Weights of a small self-supervised image encoder: width 256.
Rows from block 5, named by matrix and row number. Rows with one number belong to one attention dimension. Each number is 500 + 40 x the weight over its row's rms, rounded and kept within 0 to 999. All counts start at 0. Numbers have three digits each. After the name is the row's rms in percent of the matrix's.
# v: attention query, key and value (stacked) (model.blocks.5.attn.qkv.weight, 768x256, the v third), inputs 0-127
# proj: attention output (model.blocks.5.attn.proj.weight, 256x256, transposed), outputs 0-127
v.100 096:432508512453439488462488498493485489566462452481482499560457561525513522572473405529580510455412539451566485539476511503534491487531548472476499535538483509530530441477467449509412538514505502523540513511560476474508525490532432472518473506463469509557532584499459515476486475614504482472516468455453546526461524490418571522539540522482484518472438428535503497499562528512577568518539
v.101 095:500552529489577534470501457510516474519508593531493476484493575463467439494486538412544490475502562492548461532500483490518454534423477531490496502401464531442497513465485436529475512524440490504499482504553456544558550494497512491493491449484420506480514482508464454522517503468464479477486475531572521501543487507534482502598453507519508526567428481455517423556510439513456540486460
v.102 099:565530490506422537558536439465458507491509447546441501415510463530550506558431504616468568588467551559490479475483466447518497589462489463553499440478570522394525470491495501508499508538462524508473570532478495459445473475451553415517455458553439510509537441468498502495543496483529543485503483581611473479506525457452494525478477512502507514481460535558455534488526457546547529490466
v.103 098:486465525479461497539473453471469507592448464502523520503533441530487449401422519528535468585474536470464541477542461478468467576531426550489466569436475603499514475484398515503519550486539467581577502462519504542584540510504447525511424530500472460478468540519476527514542466508478528510507447532542482485515492475541530500490517493476559455521515569559420452519495606498470400460481
v.104 096:473487517456469393475471528495465495506472484564481510499506459511481475511480541477499481488519577491439559524490475468479504535550458439476519546458479460513515489524442528498440506505593475593514596482501478574543468460510528505545499471579529482484525504539426536525546511482468529498529580446514490495518501524482461565499466461455575472497567496519538477526459474537467424535529
v.105 097:498484584527459481508501454497474553484508502474496471546457507492403507501492549487457461474473397506513491429486519480473554538512465477479578524534520504547493471494550502528492450507516574533566467452514419549480399477537500534443506508497484519493484448504487558538501555519453512496396440476504494503532471501594529549450587506526508514474462506465516538517460492515516469478485
v.106 100:423509455515463509490532399530513483502444482506525594532532470530568534518538552479441449503521526487485483533535479457626504473424535538526519498483508466520499530562501522452503459529530412459593490448461512487461495483421463492543345510471461468527523500438533455534444444432529536461525514482514553513500467508503467497528524539504494512468518489553539536535456439522536431521495
v.107 104:541442509429506555440564453464600521545472469491452515557451494490446454535484485480476496448514553513452495447526515555515490461455511532549432554422461459551510510519501495442485447490502511494480517522485487503611477465512491529528524423476452470522522553600504511541484500495479509472579535512565514577526526500460566466482467527532479482501471540504521474524425487561522499467481
v.108 094:500467523546600531451531480443511423476517499471476510433509538478427490601509562562437505453495530553509500529530532497516508484492496554513584458559512515536512557509500471502503467462456485499519432532540492490505467448537566470478500518486522505539499508475452511503516547459574550490489531514538536465529498475487471550484419569541484523510507548496490451429463422472459488466504
v.109 102:476476496426534471498486516470461536494516444454547480594538515550525520506470461511566500527474510533495522540432518496464466501519429448475468441487522570579515401468523521426486527452556539570493477486533427541556444530483495535537516528511478528479464427519507483540498495518565450473491537484520518465428520487504493516484484512485546485529548456511588532530483572541562594416507
v.110 099:473524513456541575492495527427509512485473490488562507497460509457500478453538528437485545523488452503440535459510538563481455545515444443420543473516571541499457533487483507582545515451575464555483536509521624499523461523445528456476576474525514482564534516555529519548528534532494455460530501539542482558459520502523437475596483480439455493587537457491620437554462461482488429473525
v.111 088:453506482481501478553503442554428512506420496479475529497430571505536385509557494561472478459433453535489460527473574562476482525486515501532533475490471490433459557489465601490539436491434561443512533505468542416546481547493534522430499496481538506443575459494569491451457491484504479504512508489510529485468585488561531449523485406505417499514523543453526501476461469458471496534473
v.112 089:504479468487480495516440519463468479551549454520464512473511500463477423440589485504435521478446504540533495536464479509457456508451521476475505564414524512510525512529474507498458485546490528469520493445573483468512509515506500540500553502510535465548529497548471455540473538543507518459551509560498491554514432569444488422482518532490516439509552489440496476518534431489497494493470
v.113 098:503479533515508507574438527522571477454429507463466492566515456521524524517560536458503462467426491463497514523490513476528478534506491552461445447515521506479509470441501528567485556486589457490515499512377540530513466513576408532532442465452465465451555500477563468458529559493548518425577588478516533444463556416500478522467548508554526535514480471514501476419505549533435581484525
v.114 099:388551432561584515474578498482476488491455501459507450552554542507481444489540489525459474524497476512510467488460546487527486522558531527482479488559533502553518498460497511512593567424513570487472526496488544514523481485515418447525546496535518493447481510452566512485470526467491524501495472545513518559454490550423544475409523495517490559445472568508491523533559419523383494482498
v.115 098:469412508539459507535470459457595534537509487516495541492487557460425501497560492559540506437524524444582431530531455544521501500533529441489481492522534525517460507510454466476434537442561546486462523454455490515583429473479531518510529551537418459523516496445488555563535554510568534461527448502541529475462516505517547516550477488464517421525455430531555491486563471514494481548496
v.116 100:462426473498565487506499458485499559485493518490481497481510564544491445422502619515506433454509420521507566530508514457508435485501437429489481441534544552492491495587508503530518497494562520507472502484512471506504436540455491508494403512518513534530460531582452540452518551505465542477424554587490526536470480520563459452557491493494462485497507598508480585536541537460455438482534
v.117 094:552507487528496469557497495531467505486523412524487483489440546479537510468495484479554520528512486520558563605474508416418500486460555551493431503465513598536579523502535458520530555479562524534450546593578515415502535472482483566478485466487545533467470537562494424525499538589481508527521493503470470520506480525467419417453585511491544454493431523483556545518435503505506520440490
v.118 100:487509505537493462519490491551530514537471521516498515505507544561506501476509475540451486526476509525453458533530456524507497527507605541508584517471449513505479544437508531526536447461483501532568576519493530434522473515665439477506481493439447445455514551492435510459490462519529497479443394485543562532471504502493575488444542445459452469527567473423456427506468456590539538526473
v.119 098:507489461471530514520483456475484544404511530496514513490525482479510463504544555551483490509522521518494499453565565576434496476422547556561479585545510543534420524515520562471568429522450495512511487527448543549516485520509455486503517550486539435519543543487389464492549480455509497489495478505519462447553575456501507451543498540553518526442464578449433571480539493459482509486465
v.120 101:614522533505585477407491503465453485574470535453489499565503468501512431517486563497524441557531488540505425448498474508469482456496525481458467485496455423519461525527465463466483527456496467483488410471526445533520467457492564515504431461522528507499532531502457525503514513525483549585527521528483457517489462618504450458547517525531447499478447417538586569459560504504465565501494
v.121 097:505511518481446551514524476537560496461478515489481500494478517428539618497515430469553558492496481459483512494502519496542485501539513464458517504575556518494541444478504427581446478461501395505454516471510473479456510493414510519457474567500474510471529452450498490498469505406505460499507543494481500492500475456573432518466517552510610498578567464472443507413544516517494468528537
v.122 105:470514473457420455428423496404464513534431533476524542519500470468611519463552435527528470499459490513514549543533530568516510501468502516489502483523526521514487464473584573450489503459525523527457545506581533490400494483470443537544514468580549524500480480426497500501467550472524508576494494510618559466494486508547518496560438534583500463498477500560458460507426477451497443560539
v.123 107:532481543601521441494482546504537462513489559484490561483528576524463481463486511448474433496543532485535466558516554517535549543516552524475576475488544545462500475448515465520478540426505540433467488512479494487468484511459514441445492504491554489484513503472593530459526499614527454492526451509479480482460490454462502476488450503425584534511506448503450442461523487511454491468509
v.124 099:494517535492512491532573501493486534484432488505516549533566418454452514490509512445463545556551503465558523556439428506453496496507574553477513563523501543577511488472516487465518504415533498558539507539547425477532509506541488527499533504448513453530487510532365466491486517444492500456436499505544543441533510593475492484625545500505479456438523451536469441496500587460471565439485
proj.100 100:488515487478512487508429501547551454537452473493537423507572492496501519483571510526477476622510561498475482489497467537497517556488448442463558454567464511459497521522501529478527557494483454467402533514472553562452454517449504531548441456475515487550476556486514517492553569436495540463504542536573476539549381536564497521488563475469466503467552611452553596559475473492452508492488
proj.101 095:474503485426509452530522477487480483529520475452460487492501450557530475553502440454517506545507510513511530480471507491514432518455551515537495518474496476420492533541480575508579488480535481516522446475539489500521432574516482520455455516491493528467492534513500490482439495515526452489526485487500564550489429544451492527437538446541549542493484474464480577473546581521542547502461
proj.102 096:492465556516565477429460535525532573509516480438525537522530497554468476524477509532501512504484475506483498462497472531547503439494549457490546505458468548480526507509551559498491551463571505438495566499463493579528482521559493524483518466469613446535494480516527447483522465461483511546522486492539536472531487517501481475449515540586438533498469516450504465506471507518502466418542
proj.103 095:544541448472504529465488495520446470403481484506491449399516429532480475497536530539593535449537505521555452526481533466473510522475525508439467520555486488547482540513500551462427528531528495460405454503511457538460521528447580529425447501563502552499533513502525460531447512547458468442526489558586543532469437484473473479465452494527487499403484433487539496510545564521494599522419
proj.104 093:480466559437522542515561506449469485532580556571411532476499512500535532499518443582458612519539426556533558512484495502574485556491488521498426511427472503434496500528519566508483536440497446475441488446477535471548550506509474504468478546509465489499544465471481475574478486530539490531577474503489492527523470437472486429458482499468478503460470524502490473522526524561481559432527
proj.105 096:556551476414476571506523506429478523518541496458535492484499547484522528492518509501551512509470565450465511595561537428530504425516517482464431417488488474467516478567482459495498492483503528570552600436470524500467504513526425483539459503509506526496512506517488379459435509494481463528531454523498516555483531535458449468479476540528497470529529478499521502403542532490524600502424
proj.106 098:519514511526421474498521439488542471468532452512513498459549509496440585455493465485492521515532476441511524504464532457543509513594485442590504508506513438505560479456554465453490504432570495496486510518462518481500496528487496536488493451465481521493468542502452480450471446434534493447398418528466552553564576543444534528445450488462516505530495500522451524570428438486555556542499
proj.107 104:436590453521490455448467466461494492443460506572513540504524530498543565438507452523506632567527486488542507498467473517559464588531442507487490427463429474553498530479479580544578476529540481487499425487503505477485566482480432436495439524492570518476482487523504455475561446473510522480517513523493482495430548536527485561518441452394513503497470488494535523497480485440472465540480
proj.108 100:447494517462498495542485448485483488491445450565582521541505433562485488469544472491489510542464532486513506514520490500546538464451519418528561483540470511483510425544595443603499488464551516511593477529478519515444531466524416468491567559551458471411482508523516490492495504436489538510536487545426501438491514524515489496564521499539517465524480530506532538505452491530500475496523
proj.109 105:499538482440503551565509539468525463553509493568465563404483532454500547542511462533498469565454497486496447547459529444379543519493521555436529447477506538516469528497501512553493496556458481475491600462540532514480495548491420513510459578492559492525441510491530442531469506439534546520497462488579459502510510440470542499502496501468431555485506525523528507557596482495509492532500
proj.110 100:453476497472472427510507560466487453517554540541470498545494489496504450574506469498532486418447468439527450530483551501506515497533562545507475598562467510477451538507601532499436469499581494469500453433486450463485508466533446487454512495486522472504532455554481507430511433550476533525532498481500533486534501579483520524491491463526523536486471466558469491504547523491512491543496
proj.111 090:520533475590474502486506496460543562493454417555480514458503464525510496532497504530537522495567426445479415546539532473516537458433517544545567546559468573556505446474533454523481469550564471517510508445550494505484591513494458457609505506442565518518462457451485438545539497434467476542542527531466454466497519455437484558529479512595492515546449480461499534451561509531563492517565
proj.112 093:559506536469560515568542503583536520578441492542483492517436474533471610507492490455512486464552512472482494509501521528541508467521519490471492504548459504497534525534532494483444446471546468518456429503540463544552509462524493455583484471436447456566436495407569496473490541503454552521577468544494533538569479485556482455559492477495499500482405571509482577543580471495490468457466
proj.113 106:513561463448491504497521526471517482489468499501448519508529507513453430507574536584527430496485551492448488478512502484417560554518411460510536496481485501549499483520449510485550505469450485471499489535530489513478480457465514511527504582450536565500489569480446529530469422501428470479506443484429469559469479494441463520447528529506548491399515489448536521529564596473476493536486
proj.114 098:588513527451496543495458463475510509504473496543429492463539473501519428620498526479507475426426566554486504473535440534524530477453476486483529478481431498503492443501456583522376516530513484520575578468508483512470462529483506525480527571505417498470461525465472516453443489405485546547487519482472512494484484450522454492527462484551494481479485475518521497498514514476539500525507
proj.115 094:474473508394540498489474559519512510468432456500515443440520441512510520527492537522481507500551426472511523553537439473538476459547475538506499542480520459463437463536556501497551480543484498514427543544511474470446542488546475469498460492468578521477489486496556476474536503530439502468503525571496524495537475519572584522448463575569426510480509495437480478438548511540504475477544
proj.116 101:538598512537507484463510492492418405513475468490498448447432499498539499517483471473539475403495468565472505562501531466480576499506517555498465553506562473525516516480557531435474525521478492511553428522480467509518531478444489507542477567502490511501551493424505484506455542561533419501570555473447463519527429464468535444457492551562494461488556522525482510435507528560565472464465
proj.117 085:502431425503562590569514435543523435571471505509480540489410509472513494481547508523527473531544594471487474466517537570508439496463540434450533480508482453469504556428448525475498454508485568532458472404527463517542468482549530506505509498488516523579490451500515514528497504508519457445590504408543526423559535470489575494539529515492505507429467506510467594474527515504466466536480
proj.118 101:483454585397454580534460498523455492489444539509461425524515504491522492539551473533541529548496497495546487462455466476537443518534537444534519481531455404434452517507480464461451490486521511535488515424468517447402512542416521530528513500479461562491451485580563489519553484434462526454506489493492453421410474552526433570485457505508436517484545463540447507585453545543591548543497
proj.119 097:475508548403431487423483501515476522490533506453519458514415497528476615452450509492564595457471504480563538515467511503551569481507480471542523436511521453472506461483439488445492546452562455499556493444452554527546517505534549437503437476483525502535523527460511505507522515498485448536497531467511520491468547483501563565522489433481449500478517560485480460558408525624444527486489
proj.120 101:438448566463552490516489534489502442495511464462533532513593476467509472531493478471483553477479515508458534521516440508549544520552496483565534502500557473423551470500479488492551547519497538537515468449512443476505496518542492513454564529481460473458460474493479501498491526591469405491478511489538569464498512486552477490540472551494521465446590575430479482543506441481512385452449
proj.121 096:501474494500497474487466470489508479488540520425564500454491498575472549509482555472524509499482475496482483521509596509493512527433569484528458493454514569409512495571538534517561470550476559555528512565536501508452487482476513539533485521468505618489598545518444598482548445536482552537460433443527515465502544507448477507526466525486506476474465556490536587483503507531447525513512
proj.122 102:509469495503469481489560497521502470540506496495474525395495477410446376389525486537490524540574479439487475521471482497475487564570505489571463539469558456453577504519492476553453497508514524509529562443458521437487486439478546504533467481458497529478474504525412490584534498490483462509497433458493526540497533530446565433501536506483477516520470570451524587542461465458510467495489
proj.123 105:484492490464555578476457513479430506521436534492498533473578445527554428579504465542418469500524521509497477526477441503527529568463453399515451563433514468428535524489569530473429473474503478557577609418533464496417502466457553527501505504493441493487510501537506515429532550473474478485470486489510516537515559540542451507463517479588476486486490440500518540408461476484553584492483
proj.124 096:528548538451461581520462489516477520495515490528482501560478483577520498481478497462536554471592472572498486562485454462456511464533510482488533471505461431430497557449479469517559493536515483488493552425477576494470541486493569509525538535499411538507426495560501472487568454522467537466453517502485454509470489526479514502529547535429461475512467507467460473526530487474552450576472